python train.py --encoder_arch="vit" --model="contrastive audio-text model" --dataset="songs of 200 made-up bird species, synthesised, often over outdoor noise" --train_examples=39062 --gain_aug_db=6 --noise_aug=0.01 --time_shift_ms=100 --n_mels=64 --hop_length=320 --input="log_mel" --spec_augment=true --win_length=400 --tokenizer="word" --vocab_size=50 --loss="softmax" --embed_dim=256 --encoder_norm="rmsnorm" --encoder_norm_position="pre" --encoder_activation="swiglu" --encoder_mlp_ratio=2.67 --encoder_head_dim=32 --encoder_fused_qkv=false --encoder_bias="all" --encoder_qk_norm=false --encoder_parallel_block=false --encoder_inner_norm=false --encoder_kv_group_size=2 --encoder_patch_size=[8, 8] --encoder_conv_stem=false --encoder_layers=14 --encoder_width=192 --encoder_positions="conv" --encoder_pooling="mean" --text_encoder_causal=true --text_encoder_width=256 --text_encoder_layers=8 --text_encoder_norm="layernorm" --text_encoder_norm_position="pre" --text_encoder_activation="swiglu" --text_encoder_mlp_ratio=3 --text_encoder_head_dim=48 --text_encoder_fused_qkv=true --text_encoder_bias="none" --text_encoder_qk_norm=false --text_encoder_parallel_block=false --text_encoder_dropout=0.05 --text_encoder_inner_norm=false --text_encoder_drop_path=0.15 --text_encoder_positions="sincos" --init="torch_default" --residual_init="none" --optimizer="adamw" --lr=0.00068 --beta1=0.9 --beta2=0.98 --eps=1e-10 --ema_decay=0.999 --steps=2300 --batch_size=128 --epochs=7.5 --lr_schedule="wsd" --decay_fraction=0.3 --final_lr_fraction=0.01 --warmup_steps=230 --weight_decay=0.0
Rows from block 11 of the audio encoder, named by matrix and row number. Each number is 128 + 24 x the weight over its row's rms, rounded and kept within 0 to 255. All counts start at 0. Numbers have three digits each. After the name is the row's rms in percent of the matrix's.
# fc2: MLP down (encoder.blocks.11.mlp.fc2.weight, 192x512), inputs 0-51
fc2.0 095:124169098110092099137093165098117134128169129161108129160140149071148152150112107150150090121130108130128124108122085133130111126145133103146111137111172168
fc2.1 101:149176109142139088119111143127112116137185117104145141142136125116066140106122079151137095123108098098114108154106115180127107139143113114146103125116149085
fc2.2 101:128147146116148134143147146147144140157115133158150122143136121091104092102154103108168112146119121103115093169150115168116096143155077155156116145154152163
fc2.3 104:127153114158073115105149153153171138117109087094154172114106098096143100107101112087112129119156079144098127099103157118146182144122120130160086154120098111
fc2.4 097:115175135139121173137133144105138079146106140168170119154132114174130111152137153144141117116164104079157097139112148107145121105137097167106108114112094162
fc2.5 094:097073162123171133089144104124122177122090128135080119084127153159156097131101141152125129098162148123142106161099162156115136097153149166105107150157132112
fc2.6 106:128090115129160130168137151094121110125114136114136119155167166063157141144101175145115143141163128179151137128187117178144132138133100084138132158169121139
fc2.7 101:162104150149110129128106103102165144141138111126152141158112155181151129116130159120091131129104135150127121113098157155140102104176137146131115114124129139
fc2.8 096:132149143121151111125115121102100131128078140120138096149115178155164164142154133146150148112135134112147166133152107096209146126133145159123094084125136112
fc2.9 108:163122165116125135137116157132123100148120137167136106133145115144153128150123138166158116098114174155193130147148062103143158149102127189119138128103134126
fc2.10 102:154115135142171093126154093147136118080125142124114143112159131099142101148141110123127135115142096115141123145131128142109094098152145120152136124122147150
fc2.11 101:103147135119133120128123149159144114181134157092159142158151093152080170086140097141126168161113144177090151131117134095142120133166137115083135133144089116
fc2.12 090:168169094159076123130103117101108096108162111147149113154101119187100119128101120118152148135081112136122150156159100135111131104121154124085103123155149103
fc2.13 116:111121101150114155132148098094086126168122143165115155119079097109107099138123164119090095130131111111094109156092184137125136086154107099155115136125161151
fc2.14 099:111095151125097135109104110125135159083091139092069125139137124102183095139164130147176147095168134127076173107155116130160130105142132094160139138120204151
fc2.15 108:113140123123130134099132151108174143100090156125164091109134099125104128139138171168110147108164126193087143087134095117149117137164092116185130135061188132
fc2.16 104:104157102110158133179137109147129151134129168148131125099123130085121094160118070128135111129090152111146137140097156095103115125078125145175173093115161122
fc2.17 102:110131119098145144130162103168160161110098113115095141062116155069185094075122165111176174119149131130109103147126105090187110113155117156164174117117160120
fc2.18 093:130146138131127148130101123143136101163113161128165113105143116112137115119091109120124113146130132159113151087172164122169129119099117109086142120120061157
fc2.19 099:159149165127173126143146093104104139133114147136095113097070133113155104117137142109145155135103097143141091107148142156133117110096147080159164155124155161
fc2.20 094:109186148146112106128116108125146106104126139141128145129120144105158129173135161125152126142132144141134118144114153129114158125102091096098138138146101196
fc2.21 097:180115132163135120167125140136134132133146107131164143130099120075147116145115128113146097115118155127148145160123116114078118152122154108145099110113170124
fc2.22 104:142096129132102121133150138082173123135119110154171112105159132181173114115133148147132163126178084123110106105129134099160165128131132111071104155120070127
fc2.23 092:108117158106189117133146130155149146147062130111108148105127118158122098109147107156149159136140133104161074127187131127124141147129098129162114097164143141
fc2.24 113:098142119131146106120179154116094128129116143125148084116155155101141160140139176117107110113121106089159101152136147116101126132159109139144144111123147124
fc2.25 099:099144157182152102115104115104111132127086138108154128166127174126130152121130101133159099162183112141119157132095129149118177152134097090145117146110151087
fc2.26 110:153145146143130121134157123123120104150156162121133144155147138139103097105124093112151087153118121085125147129140111132124171120133072118135139137148111072
fc2.27 104:135130145132169096163167061115114158139114150142126109127156145103124143112117164098122087095137149172115135113143132180157111138102104101147137151095156144
fc2.28 095:143129076145073129137125124152105117154117103144164115136134088138090106123117151098127136114139082120090140149095126132091111133136139147123147137153186162
fc2.29 095:107088122118115103106161121151117154129110094146133107122147129124155134131128167097153156095102129168097122149133132118151120156158142125193107146146150099
fc2.30 101:100134118122131108140131117083157109136091152118093126109136169070134145153142140139096090107097145143191127107165094121128158112149117145150139101144122133
fc2.31 109:103185121150082123140133154103117060171162129134179111141135122164148164088140096116099090134165139107139144143127119125129155147115110145151118152095132096
fc2.32 105:120113117132146164149085128103124175104123152117137131146146162153147085118128115154099195154152127124102158154151121123184095110165126113135121122150110120
fc2.33 097:162145127091169114153149124162142097118125106111130141142129122118131116133127156094076095155143106077104089170085092100106150125157155140109121151101109137
fc2.34 099:162142190094139096104113125139096133178156137115169095116122129151126143129154117151155121186120133100115159139134148136176090114125145149124159091145144094
fc2.35 100:122176172151138079100131133113136122137114145119134117123150148122190110121142132143121132167137119145077156135120148172173152166164145112159126193139141112
fc2.36 102:100103134144131140134085125096129154100142126099120133151125155174173147145103097124114182129100123150129181070156131126110139105130157094085109169118122137
fc2.37 099:108129178140171126160124105141109192107119151079111129082100120159138097134116093115156153178116143123114145116115108145162113109112137117117092099133173110
fc2.38 098:129116150156143137158175102095127124121134129104189145105110156102153148123141158145082171089115150108112123131165130147117148085138120119125116117132107114
fc2.39 098:127145156149156143157166124136159145096099138151149151138101146100177105156133171155124154134106169119146107047133139106138160117166148083164154114090146118
fc2.40 098:114144156112131096141150156134137117157116176145110152078078131124157106092152128151154145114119103123158119136157105126207084158079109126128156137112137163
fc2.41 097:163105106144118139147149144130132097153098184098112119085154123162127085111100147161131114137086140124118140115121123090133107124082130178101142169140076127
fc2.42 104:172142125114123117151138167123135089121151167149158146110113121106103166122138121111146110136111120130135090129116068102086183094171128122081102126125133166
fc2.43 096:113132136148145157139149111141149135153112137114150153109142125081112150177137144111199083192105162140117181107130097133149123144121101132123143119092136152
fc2.44 101:136139116135147092114139121145116096139141135109141111089093132109065116148117070153179106142108125110149077137084148109109096141152121109167160101101118094
fc2.45 092:143116177113112125150144088093164109096148106149096180113095149138142099128092128120147162138123099113118092118123081168132149107132148104152094120143160143
fc2.46 103:127161136166152130146127138121161119131135100151152119096129164129152106095118128128140159133174104094113120110113161117186105118146149148118118116142137109
fc2.47 096:168152139152108130142146152155131102115132130137169146119130089148151120139117150136145134102131172120117126104133075117136097099123142095148128107097138139
fc2.48 101:130148158132162147156103131165166142102139175165154130105148128175135121131107127160157166165129165144117182110150153094141131120131107107091174120127115132
fc2.49 102:164157127149144136155115121178123103171131116126140126156190154095114138150138133104140099141120156109113156130131112079152124157103156159132111131103134169
fc2.50 102:141155147159107123137115137129081086130170143152178166172102144139115176123121102142099087170187113064175117145121123136094179159141102122068105155106169165
fc2.51 096:152124130179107116105085122128125144120132140123138154162138125094081100144114099122175100128088121156126161126096102122113157155125100125140151119126143105
fc2.52 101:164084090104163178114172141121121157155105113125125135129097107143150113162170120126152169137114133149070123157164181137141120130103120104114161115143115109
fc2.53 099:132181122094158150130118111134122143138114148127100131136103113076096137109108099118102143139120107129111141127121122093137125157113149105131135148097073130
fc2.54 096:101107115168132112136157089114154131076123094166111125135124148139165087127109137120091115101164114113166104196152072121127112117138160150141114084102121123
fc2.55 099:075160122126098106137126122095131129135092110080108117115079100151124136094143127141131142107157122119133197162102095148156097149150148124066149144122115124
fc2.56 096:121103176163093129148117143147155104121158086148104072104138141132134118167162085158100083181133109089123110166120086167083114153164147117155124115106137123
fc2.57 094:141145156110180118147157152131172158119084177153073150133122126121134082142096110125144133104089102114109126159119127166151095138109096165070134122120104130
fc2.58 101:133154146118143127158119134143134100138173106127157110161135132147099175130138119126139105161167120140121106125118080116153092129121141138110158164158123089
fc2.59 098:127130118105081119104104109133090154141131140142091134098104162111097174114158087147135135112102124118143151150093099155098141143103159122101130154139145131
fc2.60 091:149123110111115158125142167147146091153155165146153161156106124134166136090105147129141161137139167080102144132134115083198159095129125120171112098134184160
fc2.61 107:107100169144119135123107147099111078126114113125134089139116103078130117141127115155126123173139096176084140126096155158100111102149161106146108122152129144
fc2.62 093:128135121136149101144117169145133092110100103107155108120128143125130099138111163108152175121136155160106141096130097106126186106162129178138162113115177183
fc2.63 098:098142138146131116145120152108096146112142115138126124162156140168135143109135143151130183108173118111127117116094115104176092093155120156109176182135040101
fc2.64 106:159120140132146134158159098080112143139099126131113121102144121076144091098123122137091156080094090135120095129183165124153122118125108135172108110114113093
fc2.65 098:149085120125115124153166085140149154095093112138064129120145137112120076130145139107116128094105098128085117148151143107193118126115147123143108099132109106
fc2.66 107:144139151130128097088085132136146142101159153158130185165187153173160145108134152132125127137154135080127134104098117092135139132097144154142094080179148193
fc2.67 093:158101122150102136135098158134073131141126145109113149107103159211150157152101146094104131177129084155092107133167159130162109134121107118078146082127080122
fc2.68 102:121150124147118163142119149116109086120115170156145079128132136112118143136107118110117115106129124189147092080105144158118142115179157115166168091119118136
fc2.69 097:145113132114145105093127187162134112151130124143159161156147124179147117121141101109148166179158114115123129096108146123178119124152156151133136141162199151
fc2.70 093:085098121122158116158089104135101133104124150124133117104156157128132148142155128136112122112128099172144134129108112131139100177133163099103137160130063129
fc2.71 103:132108125120111148133113164161124144110117189111127087143113156073131144141125091163134145168104147167135109074116071154148139093173112124163142163095131111
fc2.72 091:130159140127123134145104172157138097165153098101157136090134143145144157119141073098135097161149098094117130096122153096148130108069130127161099139139106150
fc2.73 102:145160120139112114117129112117120094114114136126114123131116121140109156156092139128122139129161137114150111165133086134184146166116082130069122083117118157
fc2.74 110:145141108110152124116148133157140087162152127155141155099103145149135107100149104114089140124127110071102117145096119105118061109074119146141121147172132137
fc2.75 089:157093083149101151110154171115139151123124124128093145151099106080076110097108102141145091137142147142128145134146161135118122123167116107127100117154098134
fc2.76 105:120098153146112144112114108128113104116062073101106136131111144083153137112141134107126175158168105146101103129136151145153151135159143157123132100104130123
fc2.77 103:122081135094106108128119142138145136111134124088120110135183147153156165150100101168129138132116120148153145157132126108133126153131082167155132128120192081
fc2.78 096:137130155111126131152156075077159167120127123130106137156136118087145107095146157124099116094154115145113082121101149138136127123107142164087114118163058102
fc2.79 095:070159094130133169113142107156129117142137151076162129115106138134128152164147148136148138122116133130134135140132101172138106130089111138036087119151077125
fc2.80 105:109098102078133118152169121131116124096110122152080115093085113106138071105130145097143165085137108118109103171139127137128104124074150162148123107132123140
fc2.81 103:135157145141118105140112169090091118119121121114168118128107124111124145152093105110105122152148105107092084132097150093127113146101131139134132130122151160
fc2.82 099:120122110130129123116133126132090108101106098127098167156129110085170111125130122104140093101140140163141098122126080138084112122121119095117105097146143162
fc2.83 106:152084140152128116140116103135097160086099122120119147144162123086117115134106167085159113135152116158090129071182129100172158154169139139184111112136184160
fc2.84 094:121134122100178152109126126141132136135123119160130141120129133121142158131175106061155130138148128116162107132129152115124106130082138128105159136181075109
fc2.85 106:091149140156145091106151117126129138161118124094108132115156145125126131147144156114121105125139097132123193154123140143109129146166142140109099114133103111
fc2.86 096:126159115092158114158118105094136105150139187125116152122145141057102117126159137120144115116114127118079131128136095137086117149129113151141107175148114146
fc2.87 099:099154168177132102109078117156127095165132104119152173182164112168087163131099125112137121189136116145160137169131117118141164135108125110167086123121206144
fc2.88 108:096148130131147138098154156142131117181146152106118111128087111110140131098106124115139135100071168124108147079174159137122101104127067119118118118099123072
fc2.89 102:115131123168161155123128114107130087136170143119125116135135111124110120156143159097097125149132114094111124095157181156121125126172136110148120141139125115
fc2.90 098:127161155134136125158085113129122088122121101146084159132102141149130102120116140137139142169137119155112130155102142109102127150117125099220100087127176136
fc2.91 100:083145135169122099122111165117154158131143120142151124147155109112147157088137131097094179121106094114135161130151096146189127135094127152133123154163110173
fc2.92 100:119086130101131111144096130135092124129148091135108148167155101113117127126097145147089133145151098138122104122138131119107160170117160136110091135148137115
fc2.93 100:120115156143176123158142143114116125127150170112099169084116112120188111102125121169143160099113105107152147102121155105166158105119097166161165173113185138
fc2.94 103:121113159111139146122160116138134165096116141127113136143161140118112077123136157102092158094103094125129140146177165119175104076093140155147134130114136119
fc2.95 104:142117127120111158129126122154138137077090083128147173100145107077137110124092145087088141116112143123119099096155112134113139139147138162154145098131109162
fc2.96 098:147109090143097127144108101121111127135157131114097148091102147097126069145126134120088095149133127155168100168166158081115136100120121167130107094129093143
fc2.97 106:110147114160103125113084111120117087140120145102169125132180077157146117145119148122131189145121105123086192087130096113133177145118127160067087135112089149
fc2.98 097:136096159159154172124136104167168120132083092082087142089120101067162099135148129149161174128129107145073169100140167106112111105161157139126113168093142155
fc2.99 098:101092126121126152171115138156144115100092113123095125177122154108127133150117148125165128142152133150099089128158058099133121136171155119099138091119122128
fc2.100 102:116071085128130167108166086108140166135104166108118133111145126062143098115135187092078138075103087148113104129140138155128091130120119120107131138107161145
fc2.101 108:151154079171117134155123112123136165094130132129092149113116113069140099120131114136134083109106124144134107138156097109132154139074156170119130119122124167
fc2.102 093:133071108127169126114149098143141181081146116122149140099142137186103148111148147133148201120105096113130145132136143110170128148167164133084156116159132152
fc2.103 101:141095126145144131101123111146130131126155148113072154122147133129147087139139115122177113131105101103117122144152122131133116107158117123162114126118140115
fc2.104 099:132079147096136120137140089143141125138099116155083155088152134062110124161164126115134129115115144153083110099150161152148160135132099128108135122151114153
fc2.105 106:171103155117154144134151123158142142095141109157119107130092118176160100129132109128161176105120138079142141132135161121165131115132087121168131101125119119
fc2.106 096:124114120162153130104146153150137121159131124155110153173100123134116105134136139152150098093130142112136150127132125131125088149155142093120128105148158084
fc2.107 096:165159075164193173123175130156121160131127102129147131120127105107123089129129106149111128170092103144084125122138162152075133101130131126102106096165112101
fc2.108 100:108122140127085128119135160123120118083185090119164129093159117153101141091137136138104152105153118120105106111116127108135132123125173089142103114110184149
fc2.109 101:132121118167129156132146092104105141101151130110086129148140145106113078114143153122116149101131095148120108112161161151131118107180144087194158129128191096
fc2.110 094:098164111103139158105108145142151068141089118081155129126134111165123111149143075111112125147117164143142134113102092152069176122113126167118093120130122113
fc2.111 093:140149093094119142123114131125132106099114182136108116141118146131146128093108119156138118133153109122157085091117137158143138094139085089170154102161134113
fc2.112 098:142138109138165100119132157124145071151124150135161120118136082146139184127122121164179120103103122168120080092113098105052188094094094150164169145145142148
fc2.113 096:100158109171145124103104145111151099102148145164158134110157089075128164133166119117130120161157142149127118159167089106089169148142149116107146149110162148
fc2.114 098:101108153107134148108143111133156111102128118119160141119151098167172070134140133142159165107081135147148119126126170090090124140115171152132115098106193137
fc2.115 095:124167163126121151144159166145136106153132160124159125139114138125104165086161152137127130089091119169138133135095117176155083156121126150129143103137121123
fc2.116 097:162127112158163093155120140123134091130105106152172126156183088084125125123102140102147168108108175138144113154124130090138174148115154133050137123136080109
fc2.117 093:132134146145171134100159148105138177165123090110165091099116100122134111107096086124175104144112118100147111130107126122096094156129133100112137139123142104
fc2.118 096:155077133099119150158108097110137146114109127146117094104118123131137102109146144121104142085116133154123103096131176117162107125172119123153165134140127115
fc2.119 103:094152131114140132150093137117147099123094106135130104115147133129137157086125110141112143149106153181160135129119094094112096115093117098090169109144097138
fc2.120 101:109111083085100112141106149110133085139153115139130126143099127162085146120156103146153108174105141130145131126159140147057127120115127101193126103166198156
fc2.121 100:161163122112099145112145092165094115117119084122143100152110117135104147140145163108125106090132147081127145126164125126126146111094137143134093126136117083
fc2.122 108:166161135120093177117130118148167094122104162143104143088195093104119093141094101101116161133126136152141109143111130120132175118101175161066097141109089138
fc2.123 101:115118126162139134116083166111154134103124137128105110100138120134172159124136111123165152127126159110128095132172135093179070144146146119122125076166178147
fc2.124 099:110075144084090134099134091128091104105164107118160115155119102149082110126139151119126140116133154131119115104102136107127152099107118099093130109159139145
fc2.125 101:163125157112160093159134086089151153134105148121127101082108125044101143150154153143120121105156142144152110111109144148118092142170100151173143128141133120
fc2.126 098:153080100138151120128108075152110115102098099143110088144071126111116141110151119144107101132133108199177113138114093140125137125168147092111109127108130157
fc2.127 094:147081127108130136158141115103103138148094138106138101122145129136121102161110148114101148111134134157147141145135127097178159108132142143086122157132110099
fc2.128 100:145148120120112116152109121149116147151110158124129169110130098125127166129104118120106110166093103091130139123090130122095169097130148100103098101103127133
fc2.129 097:136131122103144132135104162121141115162120126115136127153133113128123098131119161115138105161117123127106139077170146105096139121137129098109135159132113118
fc2.130 100:150113157111148135149124144143142088106141126160158173099194128158140174173167123145164133120152116139169163110098089172105128114173158100155117151144144163
fc2.131 102:162167135120105110101108143155151108152113095151190138123084127179125174112145089141147182157134098162139138134118125133149164108120114116141129153100135151
fc2.132 097:081155113098173091107128101116127142164139120134116160124133127087124146102128152110123114142126115122089155118135148109149107138107146146125111135122164090
fc2.133 094:136102133166120078101152157140129083140152104125183127131097145150111145099119116086126088163125152110109126101146139158081139141086125143184121109113117111
fc2.134 101:147112095084148131107087111116098138103081135114138106092115115104079101164112094113152121133145134167125168174097103166113160125133124117050146139098071130
fc2.135 101:105137107145131149097116149118127104140076155094103114149139110166164118132105126110146152130148139165153173109125135127133116143134167161089158104140058172
fc2.136 095:135129127121172093123129120173145108134112134133091116150090120144155120112135147108133122113154132171155171138113113186101088135117118179127127125161127119
fc2.137 102:149124124144106091125141108170105106102170096124089163104134143133094152161127142121118115122115143110167117168110140150096123124136110157179119154148177207
fc2.138 097:116150088083068120108156125158145102154139124143110095109097128117126087164156156160106197146173139118123113135121112124200127136150130172101128101141144163
fc2.139 098:118102127137173138090118148138148134160098127131103122143114122111136169133108122143149139129169113147130105121099144132113095089119150110137100128113110088
fc2.140 106:157109132162156132126150118116103147112132097123156124126145139070127158145136137145126085173164123104102138134114106138093163121134149072121143143128133150
fc2.141 094:093106111152110140123103107089129105165148129070145109119118136141177105113113133177146157152132094108084156129087109146165083113125166125168153108131128123
fc2.142 094:119129090132114124104111118144124159106126130125137120138081143109115149152115156124113115090124112141095144116153110095103141148144120095171129109120170075
fc2.143 095:095171128135141098122084131152124110144163128132149119090175139033112095149171093110116132139119127079119102161135097105146137106089108148184129111139135110
fc2.144 102:103120110168123104110117118109124149133156135157143155143159122139117096145094101159117042190092143110151101113174102166127096133134110144109138083119131119
fc2.145 102:114149105109078141116101149128112123165160112181148122165123167146141175156118101120116114113151133169158105110092115159078119115103136139096128158112085172
fc2.146 092:121102119173144146131150106112100158130129118122127145166158119096104130150135136145163095160167105115090109150133136153110149154117146101168093135149175109
fc2.147 097:133144129126124132109173130117123141165127138097119148109102136166153140154101098167103105153082101169141076119147146123107080118105149103151120151120110153
fc2.148 100:178125081099092137121163101121128130158132141114165079152137139111100157157128152137154100101103106102137147139145115150084126155138126119108104096088087124
fc2.149 099:136167127136137137134130135152082121180129113112153095132093138129125166115123153103097106129115092163117125139081165171053116129113120131064084138108118097
fc2.150 106:094117129110170146131133112142150162124097116101112117120094150133138126109148145159116166130171148163144117119149146150128075160123106109098124160170133099
fc2.151 098:118113174127119158163120141100155176141126148126107116149132122091172094143130122112115170125159155156093108089140192149105126111148101128100143124131150167
fc2.152 104:121115093123127094165164126126167163161106125092112121081140150144150069149146117137109174116152124138094147170106151123212115108116131135142143153116128130
fc2.153 095:100098120132115113093105088138115145140091126121156115123190158044131104116134149143089117131086142154156164152143152158109184149139125139086155149080104136
fc2.154 105:153091079075169100103116071140124165124100126125129099113160162072085138147138111128124129119143139114132129120116126121106144144092169124121114130154093159
fc2.155 095:091123094128164129144153090109130149156132154102141113131143126109147129164097105113102092158089133134107139076160124161043152161112179102087147115122095136
fc2.156 095:165170198183115111129153122115139088152165149131152140165104151137120109118100102088172164127146117107132098156126166133104159127129094149122150134154144152
fc2.157 100:147161105158079160122157118115147129097181097168183158176111135133108143147119142072114110124142119116177120112117077160121150096108116119066081120129108163
fc2.158 094:146163088089081118116113138117131083143171121155141109120179139113104131163129122132142087118108115162154121133121111148149131117120145168077116122133090163
fc2.159 105:102139097110122133131114169101114132159118131095133106133127157191100164161118152098100128111114157111101124106147105093087147162123153116069090119139081110
fc2.160 109:097152099096101107154093177111099113169131152166169108137096112179132105123140103145176107136107169126175136163105114136133096153105143112151158130105165130
fc2.161 101:116103167126109145148104095104154100107113160149121133119138104085132101150112120134090168073146106127108123117167158183143083084105157118148144147131149110
fc2.162 102:097107112122129125096116137089156128093168159127137155106080112211140128138150125122107177112138088132183101110100168184185090132110103152115147125126107089
fc2.163 103:074087106128106115117121112118150154120128141079132133134175142103157144134151153135119102101111136158156127118149107161130159113170139178102093129094100122
fc2.164 107:161141141117147116146213168068145119126102085155123095112085104131125110117109130147140116076145143152127111145183157128155121089097115111117115149153104139
fc2.165 100:140139099136146141134109132170131137163107134114105120103144169141124119127148071173115127121132163180102136118131130103133133180112126173162155124113090163
fc2.166 100:096168121137150122139150121141098115163168135113154134133129112144146138166112120118137090119106101147165087120103139137100127123154146132139141143141116099
fc2.167 098:068154151151131121100121115154085141106129117102165114136157172119140150118123123101088118134111090077107155093105146107139155149087159102054119147131057137
fc2.168 106:093136148101145079159146118105119147110160180148142151102112117091163091158135174139115158105140127126131099103175138127117100135095148158192137113123202130
fc2.169 104:094114136098086127169169117096124132092151134166182147145089132092101154151136123092070109150097159106124093132116126114117167098098135096082099124129104113
fc2.170 111:101120134141153161149117090139079169093067129147055135150118165069109123104136100147112136125101119191107126089157122122142111163171121084123139093172127096
fc2.171 104:151104107116106142106132138123112080098137129069158098122167142193159109161119155143097129163114145142168146126147129125149147126164155154096107105109079097
fc2.172 095:121140114189109129143131111148108130133143140141117121108144112182163151122123114143124115137129086090103127151105117166120138081171116138171111141123153122
fc2.173 106:098173135145192107115121141123090124185137108138112117143160124068119135131119124113163089135135157154160123148152120094077152112126145143120120135142128098
fc2.174 107:117138160142147067173145151119115123129136154163179084162154128119126149111123149150122123128105161118129099105109073158107096137118118145143142109131100104
fc2.175 097:097113124102153118169114149132137101111158142170112129133132149096127132115094132138151124102149124157159133096161114097119117090147100098198107157122184172
fc2.176 108:159146103138130109116143139132105114108140096149116130108133155138093177172163122100151058148150131091137136181130117105091163133102109146123146114099170183
fc2.177 092:142109140147145099123124101096146118128073109143107123125141128089186093106121095133106150148157090111155104137163114107134091119115115110146137130102150098
fc2.178 107:124114112122148105184087156156155148103130154151134170106148121134174109161137114125129138110156145139147103130135047163135117176120106108148110138164138159
fc2.179 094:109125101112105135142117150133162133117117157087108149119127104115158082172156118124108130089120134120147136135122135134099115129088104150130104155122145117
fc2.180 091:167145097158143120127147137134132091125105151164144121116150105114115105112115139134101157085136150074184075170083096134110108107130110142097150153186043118
fc2.181 104:139113144104109133140112132117102128129090094150144110120116114139162107143150150122089166095189084115122111121120138070148105111119134123108155123151099092
fc2.182 100:127112147101112124140163125099133133113094096120179132121159159101151128087114174104132143097124133132134115124134101142127145098161152117092131102154176109
fc2.183 101:132148155158098103122088165114118105114123109072110116116128149075128177086154108111152112167157094159140153089116131103183118159110128127102137130104128098
fc2.184 105:100137077127141100129128124116095120100135126122105117126100107094187102102104146114125157106129100126084094160104161113141102143103165118141126139099134121
fc2.185 106:130114119153136154154132114116167109131100146156103134160117099146101082130131169138140132155160104106142118155143175113095123139108102085089098086111067131
fc2.186 094:140126116129158178087139103151112138165132106101096111102119150132135097131127122173107142096102084086139143150099145104140119106126077160134103164122069119
fc2.187 101:105100139105147100129110124129181120131099096139137089144115131150142115101141139132122155127118089116145146095170085153121142119138145087186122159145187149
fc2.188 102:148149144114104123141148120153107118159165138163136102158111138151123095125144153114139115074116142082167120183131140141141152122140144136084127108130072101
fc2.189 093:112119133094083146137136165118153137110132112125126116148110156116141129165114193106079136081088174170117099116146132100136164113182155086071107141130117158
fc2.190 105:091164093109120097078145119127141096111112111135150132105116108168142137126132142134117166110099150164103131105095126094113180136128128139092117165149083136
fc2.191 093:098170153127119135130128124088157084130153154115171108142150151174144160162152083084127091111133140101183091152092122116113130131116139174082119107147115128